From a checkpoint of a small sound classifier.
Model: 4.79M parameters, norm rmsnorm, activation gelu.
Training: soap at rate 0.0027, 18800 steps, batches of 256, held-out accuracy 99%.
Rows from block 3 of a small sound classifier, named by matrix and row number. Rows with one number belong to one neuron. Each number is 128 + 24 x the weight over its row's rms, rounded and kept within 0 to 255. All counts start at 0.
Before each neuron's rows are labels from the 100 clips, of 14848, where the neuron reaches its highest value: "responds to" is what is common among them. Only what is clearly more common there than usual is listed. The data: simulated modem signals in the audio band. In brackets: how many of the 100, against the usual share in percent.
# fc1: MLP up (model.blocks.3.mlp.fc1.weight, 1024x256), inputs 172-255
# fc2: MLP down (model.blocks.3.mlp.fc2.weight, 256x1024, transposed), outputs 172-255

responds to: carrier: 3.5 to 4.5 kHz (96 vs 24.8); 800 baud (43 vs 17.1)
fc1.422 [128 128 128 128 167 128  95 128 128 182 128 115 128 128 147 128 156 128  84 128 112 117 128 100 148 128 128  88 144 157 147  68 128 128 147 166 106 113 128 128 137 128 118  89 162  94 103  70 153 140 151 128 157 178 111 147 128 128 156 139 134 128 169 128 128 128 128 147 128 108 128 128 111 128 103 128  95 148 128 151 128  57 128 163]
fc2.422 [165 176 128 123 128 128 107 158 140 128 128 128 191 128  89 122 107 103  98 146 159 128 125 125 132 128 178 128  91 140 132 128 134 128 116  67 128 128 134 128 176  80 151 128 139 128 128 150  78 155 147 167 128 128 128 156 177 201 141 117 152  84 115 128 128 186 128 122 128 153 154 144 128 171 118 128 128 128 128 127 128 134 170 128]

responds to: carrier: 2.5 to 3.5 kHz (82 vs 25.2); strong noise (52 vs 25.4); frequency hopping (34 vs 6.3)
fc1.378 [128  97  93  73 122 142 128  88 128 122 128 128 106 110 101 136  90 100  67 128 128 107 128  85 128 120 113  91 149  88 166 128 169 100 128 153 128 149 128  98 128  65 106 107 111 128 128 128  76 128 128 107 128 148 196 117 128 128  82 165 175  83 148 103 128 128 108 142  87 128 128 154 165 128  80 116 128 128 128 162 175 128 108 128]
fc2.378 [128 128 128 128 128 107 128 105 128 142 161 128 128 128 128 158 111 176 128 144 128 128 128 128 128 170 128 128 128 193 128 114 128 128 120 128 108  30 128  64 128 128 128 150 136 128 128 115 128 128 128 190 128 155  86 140  93 128 144 128 103 151 163 128 114  91  97 177 136 119 128 183 128 128 128  93 171 204 135 128  93 139  98 128]

responds to: carrier: 4.5 to 5.5 kHz (94 vs 25); strong noise (54 vs 25.4)
fc1.325 [ 90 128 128 117 128 128 128 146 128 120 128  83 107 183 116 128 128 128  91 128 128  81 106 128 128 128 128 128 161 116 107 154 155 189 128 152 161 155 128 180 128 105 162 128  64 128 140 128  73 128 169 128 128 128 148 143 128  91 176 106 128 107 105 128  94 128 128 128  91 128  83 128 128 128 128 128  85 128 104 202 128  92 128 109]
fc2.325 [128 177 128 128 128 150 167 128 116 138 128 161 152 128 128 184 117 107 128 128 139 107 128 128 128 128  96 128 128 155 128 128 112 128 128 128 101 128 128 152 128 128  84 172 128  94  92 128 128  78  76 186  86 128 128 128  72 142 105 128 162 100 128 128 128 107 128  92 104 128 165 109 111 128 128 128 128 128 116 128  66 119 128  89]

responds to: burst (81 vs 30); carrier: 4.5 to 5.5 kHz (74 vs 25)
fc1.528 [128  67  90  94 128 128 128 128 159 156 146  87 125  83  83 159 128 128 128 128 180 128  91 128 128 128 128 128 128 116 128 101 128 165 128 128 128  99 128 128 108 165 113 126 128 128 155 128 128 119 128 113 128 128 114 128  55 128 128 128 147 128 158 128 128 146 160 128 118  49 110 111 128 128 128 128 128 137 128 166 179  98 128 166]
fc2.528 [128 128 128 128 128 128 128 118 114 128 107 128  93 211 121 128 128  93 128 128 128 128 104 128 128 149 128 128 116 186 128 174 128  78 128 128  98 148 119 104 133 141 137 128 106 128 128  94 128 128  81  87 115 128 145 128 128 104 150 143 128 128 128 128 128 128 151 128 128 128 128  91 128 128 128 128  85 106 128 128 105 131 128 128]

responds to: carrier: 2.5 to 3.5 kHz (96 vs 25.2)
fc1.535 [128 157 128 128 117 128  98 128 128 128 158 178 103 146 128 100 128 128 155 128 153 128  94 128 112  98 113 128  95 120 128 128 128  77 187 128  93 128 128 128 128 128 128 128 128 160 128 128 131 128  52  93 104 156 128  95 118  90 128 109 133  94 123 173 128 128 162 128 128 108 128 109 144  78 201 128 128 119  94 128 128 128 128 165]
fc2.535 [ 51 162 128 179 128 128 128 110  80 108 122  90 128 142 179 128 134 128  81  89 128 158 128 128 128 128 127 132 101 128 128 154  99 128 128 128 128  71 189 128 131 180 128 128 148 117 128 132 128 100  93 155 128 128 128 128  76 128  63 122  91 153  76 122 165 185 128  45 128 128 151 128 157 129 128 101 128 128 109 135 128  95 158 128]

responds to: carrier: 4.5 to 5.5 kHz (96 vs 25); 800 baud (52 vs 17.1); 8-FSK (35 vs 5.9)
fc1.139 [128 128  90 164 128 128 128 128 128 109 128 164 176 166 115 128 128 128 128 128 128  97 128 128 128 108  97 128 128 128 171  84  97 128 124 128 177 128 128 128  63 128 128 109 128 128 156 128  95 128 128 128  54 128 128 108 157 109 128 128 128 104 128 128 128 128 128 180 128 128 105 128 116 128 128 128 104 128 128 166 106 128 128 128]
fc2.139 [128 128 154 128  92 128  89 128 138 128 128 128 162 112 139 128 158 128 147 128 128  92 113 177 170 160 128 138 128 128 128  92 128 128 128  88  94 128 133  91 128 107 169 128 128 109 185 146 188 140 108 128 139  76 103 128 128 128 136 192 159 128 113 128 128 115 156 128 128 128 128 128 128 142  91 128 128 128  79 128 103 128 153 128]

responds to: carrier: 3.5 to 4.5 kHz (50 vs 24.8); frequency hopping (45 vs 6.3)
fc1.745 [128 187 119 136 128  99 121  47 128 128 115 106 128 128 129 128  89 108  87 107 128  99  98 116 128 152 128 153  82  89 164  97 128 128 128 128 199 128 128 128 128  77 153 143 151 128 128 128 102 128 168  99 128 128 128 128 128 109 158 120 135  89 104  96 128 105 148 128 128 128 166 128 168 128 128 111 204 128 128 128 115 106 107 131]
fc2.745 [128 137 128 128 128  62 128 165 154 128  90  97 128  97  76 186 179 151 142 185 128 165 154 113 159 128 128 158 128 206  72 128 128 128 128  92 128  87 142 176 128 128 128 128 128 128 128 111 128 128 128 128 128 128  84 128 171 155 128 138 128 164 128 160 172 141 120 112 128 128 128 106 164 128 160 128 128 145 167 128 128 128 128 139]

responds to: carrier: 3.5 to 4.5 kHz (55 vs 24.8); frequency hopping (30 vs 6.3)
fc1.333 [168  84 128 128 171 128 128 128 115 138 128 128 139  71 152 128 128 155 128 128 106 140 128 128 128 128 128 128 128 162  92 160 128  60 128 171 151 146 180  87 128 128 111 128 128 128 179 128 128 128 128 128 102  86 128 122 128 128 142 128 119  75  92 128 160  59 128  83 150 128 101 128 168 196 128 114 128 128 128 115 128  88 128 120]
fc2.333 [128 128 128 128 128  90 115  89 159 168 104 128  69 111 128  87 128 128 169 128 153 128 164  78 119 128 134 156 159 128  83 128 128 153 155 128 154 129 128 128 128 128 128 128 128 128 153 185 174 207 128 128 128 134 128 128 128  75 128 162 170 128  98 131 106 156 107 137 128 128 128 128 111  99 150 128 128 174 118 128 128 128 131 213]

responds to: carrier: 1.5 to 2.5 kHz (100 vs 25); frequency hopping (63 vs 6.3)
fc1.31 [ 96 139  70 128 123 128 128 128  99 139 150 128 128 128 128 128 128  94  87 128 128 137 126  94 128 187 128 128 128 114 128 128 128  77 128 128 128 131 205 163 155 115 118 105 128 128 128 109 155 128 128  98  76 128 128 110  75 128 128 128 128 128 128 128 128 128 129  87 128 128 128  88 155 128 178  98 160 108 128 128 128  88  80  95]
fc2.31 [128 163 128  97 128 128 128 128 100 128 128 148 128 163 128 128 113 153 151 128  96 136 187 128 128 147 128 128  63 128 128 128 165 128 124 128 128 128 128 119 102 128 128 160 131 192  93 192 172 170 145 136 128 128 128 128 128 106 142 128 128 128 128 128 134 128 128 128  91 128 128 128 204 150 116 128 118 128  87 128 128 116 169 122]

responds to: carrier: 1.5 to 2.5 kHz (87 vs 25)
fc1.619 [128 128 128 168 140 128 111 128 128 130 128  97  91 128 128 128 128  61 184 128 128 128 153 130  82 128 128 118 128  95 128 128 128 128 160 128 177  90 106  76 157 141 128 119 128 122  97 128 128 144 128 128  36 191 128  87 101 128 128 128 108 128  92 150 128 162 128 128 128 128 140 128 128 128 115 165 108 117 128 128 156  86 119 154]
fc2.619 [128 107 128 148 128 128 133 128 128 113 147 128 101 119 115 147  75 145 128  95 167 151 128 128 128 128 141 128 170 136 126 128 128 119 128 128 128 128 128 128 128 157 112 128 128 136 128 121 128  54 128 128 128 100 128 128 128 170  84 128  88 128 126 128 161 128 150 121 128 116 128 128 128 147 128 101 115 128 128 131 128 140 105 128]

responds to: carrier: 4.5 to 5.5 kHz (90 vs 25)
fc1.558 [128 156 128 128 128  84 134 142 128 124 128 122 150 128 128 153 128 128 143 128  98 128 128 128 137 128 128  75 129 128 171 146  74 128 140 128 133 162  76 128 128 128 191 128 107 128 114 128 128  94 128 132 101 128 108 128 128 128 154 128 128 177 128 168 118 131 128 138 128 128 128 175 144 122 129 128 128 135 137 128  73 128 128 123]
fc2.558 [165 116 128  71 128 170 128 138 155 148 109 128 164 161 100 105 128 128  75 102 128 126 128 128 150  93 166 206 103 128 128 205 142 128 136 128 128 107 148 166 105 158 128 128 160  86 128 128 128 131 128 165 113  98 121 128 128 113 128 128 128 132 128 146 128 128 128 153 128 119 128  74 184 128 128 128 108 128 128 143 113 128 155 157]

responds to: carrier: 1.5 to 2.5 kHz (87 vs 25)
fc1.740 [128  98 145  91 128 147 128 128 128 128 128 128 128 131 128 166 128 138 128 128 103 128 102 128 147 150 128 128 128 128 128 128 128 138 148 141 128 128  86 128 128 128 128  81 128 128 128 169 103 128 128 127 115 128 128 128 128 128  93  91 128  89 128 139 128 150 140 164 150 128 128 131 147 128 124 147 164 124 111 128 128 128 128 128]
fc2.740 [175 128 128 128 128 104 165  73 128 128 128 128  94 128 128 107 128 164 122 128 128 184 128  97 101 128 128 128  94 145 128 159 128 128  67  91 182  80 156 128 134 143  81  90 139 128 128 115  85 128 128 128 128  88 144 171 151 128 158 123  87 128 110  90 114 100 128 123 128 128 111 114 107 128 128 128 128 128  92 128 128 128 157 128]

responds to: carrier: 4.5 to 5.5 kHz (100 vs 25); 800 baud (38 vs 17.1)
fc1.315 [128 107 108 128 128 128 152 128 138 128 128 174 132 128  90  83 164 128 128 112 163 128 128 128 133 128 128  80 149 128 171 120 128 183 128 128 169  91 146 128  97 128 106 128 128 128 128  88  86  70 158 128 128 162  77 128 128 128 125 127 127 204 128 152 128 128 128 106 145 128 128 141 158 148  66 128 128 128 128 127  70 128 128  91]
fc2.315 [152 128 142 128 128 128 128 100 128  73  96 147 134 148 128 122  87 128 128  94 120 140 128  95  83  99 146 101  88 155 128 128 128 128 150 128 145 128 128 125 128  74 110 128 125 129 151  80 103 117 105 128  52 156 128 128 128 128 128 128  92 134 128 119 183 128 168 205 128 128 128 128 128 128 127 128 128 158 135 194 128 128  95 128]

responds to: carrier: 3.5 to 4.5 kHz (78 vs 24.8)
fc1.248 [ 90 128  93 128 128 128 128 128 118  99 101 184 118 107 128 163 128 121 128 135 128 128 106 128  72 153 154 128 128 128 147 128  81 128 153 187 141 128 162 164 128 128 128 128 128  88 128 120 156 121 128 128 137 128 128 128 125 128 151 154  79 128 128 128 134 128 185 110 117 105 128 128 128 152 128 128  95 113 146  59 128 105 128 128]
fc2.248 [143 128 128 138 128 128 128 108 128 128 128 153 128  89 128 128  86 174 124 128 128 128 145 128 128  84 102 170 128 139 128 111 128 128  91 105 128  79  76 128 128 148 148  76 128  77 128 150 151 128 128 128 128 149 128 128 128 128 142 128 128 123 128 128 128 128 104 128  87 128  94 128 128 128 128 128 128  88 128 128 160 121 194 181]

responds to: carrier: 4.5 to 5.5 kHz (54 vs 25)
fc1.220 [144 147 170 128 157  84 128 145 128 128 146 141 128 183 148 128 121 162 128 128 171 128 128 103 128 128 128 183 160 128  62 128 128 151 128 128 128 128 115 128  91 128 128 128 128  99 174 128 128 156 128 128 165  95 128  92 128 128 146 128  70 128 128 128 137 128  80 128  90 128 100  85 103 128 147 128 147 128 128 160 114 128  83  79]
fc2.220 [ 81 134 128 128 128 166 130  75 125 128 128  66 128 147 128  95  95 135 128 210 128 115 128 128 120 128 128 128 128  48 151 136 157 128 128 128 128  82 128 176 164 128  97 128 104 178 128 128 128 101 128 156 125 121 128 128 128 128 101 128 128 159 111 128  58 128 152 106 128 128 128 128 128  75 226  87  91 128 135  98 161 128 113 128]

responds to: carrier: 4.5 to 5.5 kHz (95 vs 25); strong noise (63 vs 25.4)
fc1.86 [108 128 141 128 112 135  85 128 128 128 128  94 145 128 128 128 128  86 128 128 104  85  85 128 128 128  93 124  95 128 107 115 128 111 182 128 105 128 143 154 171 174 110 128 128 128 128 128 157 110 128 149 128 128  76 128 128 128 128 128 192  87 128 128 128 171 156 178 128 156 128 128 128 145 105 149 128 128 163 142  90 128 129 155]
fc2.86 [153 158  93 111  91 170 128 147 110 128  88 109 119 128 128 128 128  85 111 128 128 128 155  95 128 128 128 133 128 164 128 144 128 218  56 128  88 128 134 166 122  96 150 100 128 128 128 117  62 128 142 128 166 128 128 149 128  71 110 128 128 141 128 128 128 128 168 110 150 119 138  88  83 128 111 128 150 115 128 151 128 128 105 128]

responds to: carrier: 2.5 to 3.5 kHz (69 vs 25.2)
fc1.329 [128 142  86 128 150 147 128 128 128 128 150  82 113 178 128 128 140 136 201 128 128 128 143 163 128 128 128 128 128 128 111 157 128 166 142 128 132 128 128 113 168 128 113 128 128 164 121 128 128  69 128 128 128 181 128 128 200 128 128 128 163 128 189 128 145 180 128 128 128 128 133 128 110  82 128 128 128  64 163 154 128 128 128  91]
fc2.329 [173 177 128 163 128 128 128 128 128 128 128 112 178 128 128  79 122 128  60 165 128 128 128 128 128 115 128 128 128 128 123 128 128 139 128 152 128 128 128 128 128 128 167 172 128 128 128 128 128 168 128 128 128 128 131 122 128 148  88 130 128  83 128 102  97 146 109 128 128 128 128 118 128 148 128 128 128 128 125 152 128 128 132 128]